A small image classifier, trained from scratch.
Model: 4.27M parameters, 24-pixel images, arch resmlp, activation swiglu, patch size [2, 2], width 192.
Rows from block 8 of a small image classifier, named by matrix and row number. Rows with one number belong to one neuron. Each number is 50 + 10 x the weight over its row's rms, rounded and kept within 0 to 99. All counts start at 0.
After each neuron's rows are labels from the 100 images, of 14976, where the neuron reaches its largest size: "strongest on" is what is common among them; "peak on" is the class under the peak. Only what is clearly more common there than usual is listed. The data: made-up road signs on poles.
# gate: MLP gate (model.blocks.8.mlp.gate.weight, 576x192), inputs 0-63
# fc1: MLP up (model.blocks.8.mlp.fc1.weight, 576x192), inputs 0-63
# fc2: MLP down (model.blocks.8.mlp.fc2.weight, 192x576, transposed), outputs 0-63

gate.264:45 43 64 46 59 60 60 71 67 63 36 56 41 42 61 64 44 55 47 67 55 52 44 52 47 57 49 52 68 53 72 53 50 58 48 40 54 61 53 59 50 38 48 45 70 38 52 46 54 50 36 65 49 56 62 53 68 59 39 61 52 60 52 46
fc1.264:45 45 48 44 79 47 62 35 56 53 55 35 51 41 50 47 54 50 67 54 42 45 44 50 61 34 50 52 47 66 42 47 53 44 55 55 64 32 43 76 30 28 52 39 57 43 46 42 46 18 52 66 51 45 52 47 42 53 45 47 59 38 26 40
fc2.264:70 46 50 66 44 33 37 62 53 43 51 71 63 66 40 66 56 61 58 65 32 54 54 59 48 60 53 54 41 57 51 52 60 41 45 63 55 71 57 62 44 38 64 46 40 35 52 37 48 59 52 39 56 47 32 53 48 37 48 47 47 42 61 38
strongest on: triangle sign
peak on: rim

gate.371:50 31 52 49 55 52 59 54 58 39 41 49 61 38 58 66 72 44 45 49 41 44 48 46 59 51 34 59 53 58 38 60 54 58 43 37 65 48 64 42 45 39 69 35 54 63 61 54 46 58 59 51 51 51 59 37 31 43 49 38 50 62 40 50
fc1.371:48 57 47 37 55 55 39 49 50 49 55 37 31 62 51 42 42 57 46 59 51 48 45 57 60 45 69 51 65 66 61 55 40 65 67 47 35 52 52 29 29 62 36 51 50 51 64 59 55 36 53 36 36 59 53 77 52 63 51 71 64 53 50 65
fc2.371:43 54 41 54 46 59 48 53 36 41 65 31 59 40 46 55 43 52 23 34 33 51 48 48 50 51 35 28 62 56 54 56 31 60 41 43 46 31 39 49 43 54 56 51 57 48 55 42 36 61 64 41 41 48 47 52 45 58 75 55 62 63 52 42
strongest on: blue face
peak on: face

gate.118:35 66 49 52 45 42 37 49 66 53 33 43 37 57 54 62 60 48 53 53 31 51 60 47 47 44 57 45 50 49 36 58 50 23 50 56 45 59 60 40 48 43 73 52 46 48 55 53 43 42 60 50 57 36 46 35 24 49 39 51 34 37 38 63
fc1.118:55 59 49 58 50 38 67 59 44 46 55 65 51 76 57 63 54 58 42 67 54 52 51 46 46 44 34 52 61 49 45 54 39 62 37 54 46 36 65 48 48 58 74 50 46 51 34 47 51 67 57 54 34 52 47 55 55 48 48 49 49 51 40 43
fc2.118:60 51 51 63 35 39 61 59 62 44 46 45 38 55 44 61 55 42 47 41 52 59 55 68 58 46 48 47 42 59 71 64 61 45 46 43 44 57 52 54 53 54 64 50 41 47 43 54 41 49 50 54 56 53 49 52 45 49 51 60 21 52 43 53
strongest on: heart; drop
peak on: symbol

gate.42:37 56 69 50 60 40 56 39 50 53 55 41 52 55 40 58 40 43 57 69 59 33 53 56 45 62 62 34 57 45 54 63 59 50 52 44 52 43 64 42 56 54 47 58 50 49 64 49 47 50 55 50 34 68 44 40 61 46 68 40 42 54 32 39
fc1.42:51 49 60 56 58 59 46 59 58 51 43 62 57 55 37 37 50 49 58 38 51 56 48 50 51 61 55 53 31 53 43 29 44 50 48 68 31 38 32 47 46 46 41 41 61 38 60 62 49 55 33 37 46 51 50 48 46 62 66 44 34 67 62 71
fc2.42:46 54 74 36 60 52 24 30 46 65 52 56 55 44 67 61 50 49 36 43 54 39 32 49 42 53 36 69 55 41 54 50 56 55 56 56 39 53 44 55 64 46 40 44 26 39 49 50 48 54 63 65 33 46 47 56 49 51 71 39 45 51 40 52
strongest on: triangle sign; white face
peak on: face

gate.465:39 61 67 30 68 37 48 68 43 54 43 58 69 39 53 49 46 65 49 55 44 30 55 36 47 51 35 46 47 54 47 45 78 50 42 43 73 44 42 59 38 41 53 33 58 48 66 26 58 58 52 62 35 60 63 55 41 44 30 49 51 52 39 38
fc1.465:46 55 50 45 56 49 53 71 62 57 42 49 65 38 57 58 41 25 65 42 40 49 54 55 54 64 46 39 59 40 43 45 57 44 44 46 53 49 34 65 46 38 52 43 53 44 49 46 64 65 59 57 41 47 75 47 59 53 38 44 53 49 52 51
fc2.465:34 45 30 46 44 54 46 56 57 56 61 57 48 58 39 53 61 53 43 56 53 43 40 55 58 44 54 46 39 71 54 57 45 27 39 58 51 53 52 26 39 45 45 37 38 52 50 45 32 62 35 60 54 46 44 30 48 46 46 62 59 37 60 70
strongest on: triangle sign; green rim; teal face
peak on: face

gate.85:44 37 56 48 51 43 65 64 50 39 42 59 53 38 29 45 40 45 51 50 59 66 50 55 46 50 47 70 48 56 48 46 57 49 46 23 46 55 39 53 45 32 41 56 49 39 39 40 51 57 37 56 39 55 60 51 45 24 46 49 59 52 25 65
fc1.85:50 49 50 40 43 57 51 63 47 58 61 33 40 61 51 37 41 74 44 61 42 44 60 62 36 47 49 55 51 53 46 43 57 58 52 64 39 28 53 42 41 50 45 37 54 42 37 47 45 56 54 46 41 42 48 53 30 58 33 39 50 64 49 46
fc2.85:37 61 55 49 54 44 68 41 58 48 62 55 61 55 51 57 42 66 45 58 40 52 55 36 65 58 43 49 38 37 50 49 53 54 55 32 52 51 59 62 46 41 60 53 51 26 51 71 49 48 35 33 55 56 38 57 49 56 59 55 36 44 63 38
strongest on: heart
peak on: symbol

gate.475:51 51 61 39 59 49 59 44 42 35 47 45 51 75 37 45 53 57 61 62 55 38 61 52 56 59 78 49 69 57 44 44 48 45 62 52 56 57 57 44 44 57 55 61 61 38 38 52 39 53 51 49 56 54 64 35 56 43 50 47 44 37 45 47
fc1.475:36 57 45 44 63 44 65 40 45 62 68 53 55 60 46 60 41 53 41 65 70 46 62 42 65 61 65 52 56 61 41 60 42 53 50 35 58 52 57 43 45 44 48 65 33 33 65 60 45 40 53 44 57 50 61 48 48 42 46 46 51 51 61 49
fc2.475:50 67 52 39 44 53 75 62 43 63 69 41 59 44 43 50 57 52 44 45 61 35 40 39 52 53 51 29 63 39 63 60 45 35 50 44 67 43 45 46 52 43 45 42 50 44 41 44 57 38 49 55 39 51 62 39 56 58 73 60 37 56 51 41
strongest on: triangle sign
peak on: face

gate.49:50 56 54 57 57 46 25 54 32 53 53 58 45 41 44 43 59 44 40 69 46 35 34 46 51 62 54 39 48 55 38 49 48 47 44 50 41 62 45 61 45 64 50 49 49 56 48 64 55 51 58 53 51 46 39 57 59 57 44 46 41 49 49 52
fc1.49:48 51 42 63 36 72 43 42 47 69 60 49 41 34 57 45 44 50 41 33 55 46 53 35 55 56 76 47 56 55 56 48 53 40 69 39 64 61 68 56 48 46 49 63 42 53 51 41 53 46 34 55 66 47 52 31 51 56 50 33 43 56 66 40
fc2.49:38 69 72 42 53 68 53 47 60 41 65 60 53 59 55 28 42 44 48 46 62 69 36 45 66 59 58 36 52 44 57 58 62 61 67 61 69 44 38 46 48 51 48 60 57 43 40 58 52 61 42 43 60 61 65 38 46 51 64 30 54 48 76 58
strongest on: bar
peak on: face

gate.356:50 43 52 56 48 69 39 45 51 64 49 50 39 50 43 49 37 43 67 40 35 63 55 50 39 40 56 54 46 50 39 53 46 41 49 66 57 63 52 60 49 51 55 48 54 51 39 23 36 52 58 34 63 59 56 50 47 54 47 45 39 48 37 47
fc1.356:57 61 57 24 42 81 44 58 51 56 44 42 57 46 39 39 44 45 65 42 48 50 53 44 53 34 50 48 65 47 41 49 63 36 64 76 53 47 60 55 58 44 44 45 59 41 47 43 50 36 45 51 54 40 55 55 53 51 48 28 57 65 53 63
fc2.356:63 30 63 51 52 32 51 56 57 53 47 54 45 69 59 41 47 61 48 59 59 44 45 53 62 54 52 29 58 59 62 51 54 48 41 38 50 49 60 42 71 51 55 58 44 53 56 33 44 48 54 44 46 58 43 64 69 39 46 54 36 70 57 50
strongest on: heart
peak on: symbol

gate.40:35 31 46 46 50 34 52 56 64 57 44 48 45 29 43 58 64 66 49 45 48 38 58 42 51 38 55 54 50 68 63 36 56 64 46 44 36 53 36 56 52 60 66 52 45 50 60 34 53 40 62 38 56 49 48 44 58 52 49 57 49 42 49 39
fc1.40:62 45 54 29 40 57 39 58 53 51 27 65 46 48 42 53 38 46 41 48 47 45 54 51 55 66 19 40 43 48 56 50 35 60 46 71 48 54 61 50 59 47 39 46 74 61 50 57 49 56 36 55 60 37 55 40 52 53 46 54 55 59 50 44
fc2.40:37 47 52 48 44 46 52 33 66 51 52 54 47 55 44 44 58 76 34 22 49 37 33 61 62 45 56 60 30 28 62 50 45 55 57 58 61 61 49 42 55 72 53 51 37 15 67 63 58 57 50 43 41 57 60 58 50 52 44 66 49 47 32 57
strongest on: triangle sign
peak on: rim

gate.338:60 55 50 70 54 51 71 43 38 48 64 46 46 29 47 49 52 48 69 48 52 37 47 48 63 62 57 42 59 56 45 39 47 58 39 46 57 42 49 50 53 34 42 47 61 43 64 54 56 45 58 48 51 48 27 53 65 58 63 44 55 47 61 68
fc1.338:44 49 53 49 49 39 51 53 64 37 51 52 65 52 69 51 50 52 40 54 43 53 67 43 41 53 42 67 60 66 46 43 49 55 48 55 51 36 37 48 37 54 46 39 54 72 45 62 38 33 33 57 50 43 47 49 37 63 40 46 74 55 63 52
fc2.338:32 49 28 58 46 58 44 43 44 26 53 50 37 53 47 55 53 58 65 42 46 40 48 43 37 46 61 49 54 44 43 48 65 44 42 43 27 52 44 47 40 27 60 43 57 62 52 50 40 58 57 42 63 50 52 62 65 44 30 53 45 37 65 48
strongest on: triangle sign
peak on: rim

gate.19:51 33 51 54 25 40 55 41 48 52 64 46 46 42 58 46 52 56 47 45 56 56 39 41 59 43 39 47 63 64 71 54 55 59 63 40 54 58 45 40 40 50 60 51 46 42 50 50 44 50 57 56 73 38 57 43 32 34 38 52 58 49 51 46
fc1.19:59 54 57 62 33 53 75 75 61 63 48 60 53 59 45 55 38 45 60 55 54 46 64 58 29 59 57 66 48 52 48 32 41 63 53 46 43 40 51 48 52 56 47 38 46 64 56 47 50 67 53 40 46 49 43 77 56 63 40 46 67 67 55 50
fc2.19:59 38 58 67 45 49 63 59 60 43 36 36 44 52 51 44 22 54 53 53 69 51 40 57 51 60 44 53 44 45 32 56 67 61 52 54 38 45 36 37 61 48 58 34 44 54 55 33 47 47 52 46 50 58 61 66 51 65 46 56 67 58 61 67
strongest on: bar
peak on: symbol

gate.319:44 56 54 53 42 38 45 63 31 46 53 38 65 68 50 56 54 57 47 42 44 43 60 34 23 38 44 50 43 42 48 30 54 38 54 54 35 47 34 50 59 55 67 60 48 36 39 55 57 49 52 64 63 50 51 53 55 39 42 52 54 45 39 51
fc1.319:49 32 51 58 48 35 68 51 38 52 40 40 55 42 67 61 53 42 79 42 64 59 43 44 47 48 46 52 53 38 55 45 53 56 52 54 41 39 45 56 48 55 44 54 48 68 35 48 56 42 64 50 37 26 39 68 54 44 59 54 51 51 56 35
fc2.319:60 39 55 35 29 63 55 55 49 47 56 48 59 42 52 44 37 45 53 34 49 46 70 53 39 65 44 56 69 54 40 42 58 56 57 35 68 54 37 56 45 49 45 34 46 58 54 53 28 47 41 70 37 54 55 43 45 62 47 52 58 50 44 42
strongest on: black face
peak on: face

gate.418:49 29 64 71 58 53 44 71 45 53 46 38 33 52 42 42 56 54 55 58 61 38 43 68 61 52 52 41 35 63 35 46 48 53 38 53 55 64 46 65 50 53 46 51 52 53 44 57 56 47 49 41 51 51 57 45 49 41 65 42 38 33 51 54
fc1.418:54 51 24 32 37 38 39 51 48 54 56 47 44 56 38 48 41 37 58 57 33 66 48 51 69 62 65 47 50 60 42 73 39 63 55 44 38 47 38 53 57 34 54 36 56 53 53 39 51 44 56 46 55 56 34 54 32 40 61 53 48 51 42 41
fc2.418:57 49 50 43 45 30 44 55 43 42 69 61 60 40 52 54 56 46 68 51 41 42 33 57 56 72 47 49 74 46 33 35 47 33 44 35 41 64 40 52 47 51 41 55 60 52 38 38 57 40 54 46 52 55 60 51 43 67 44 50 50 61 65 40
strongest on: ring
peak on: face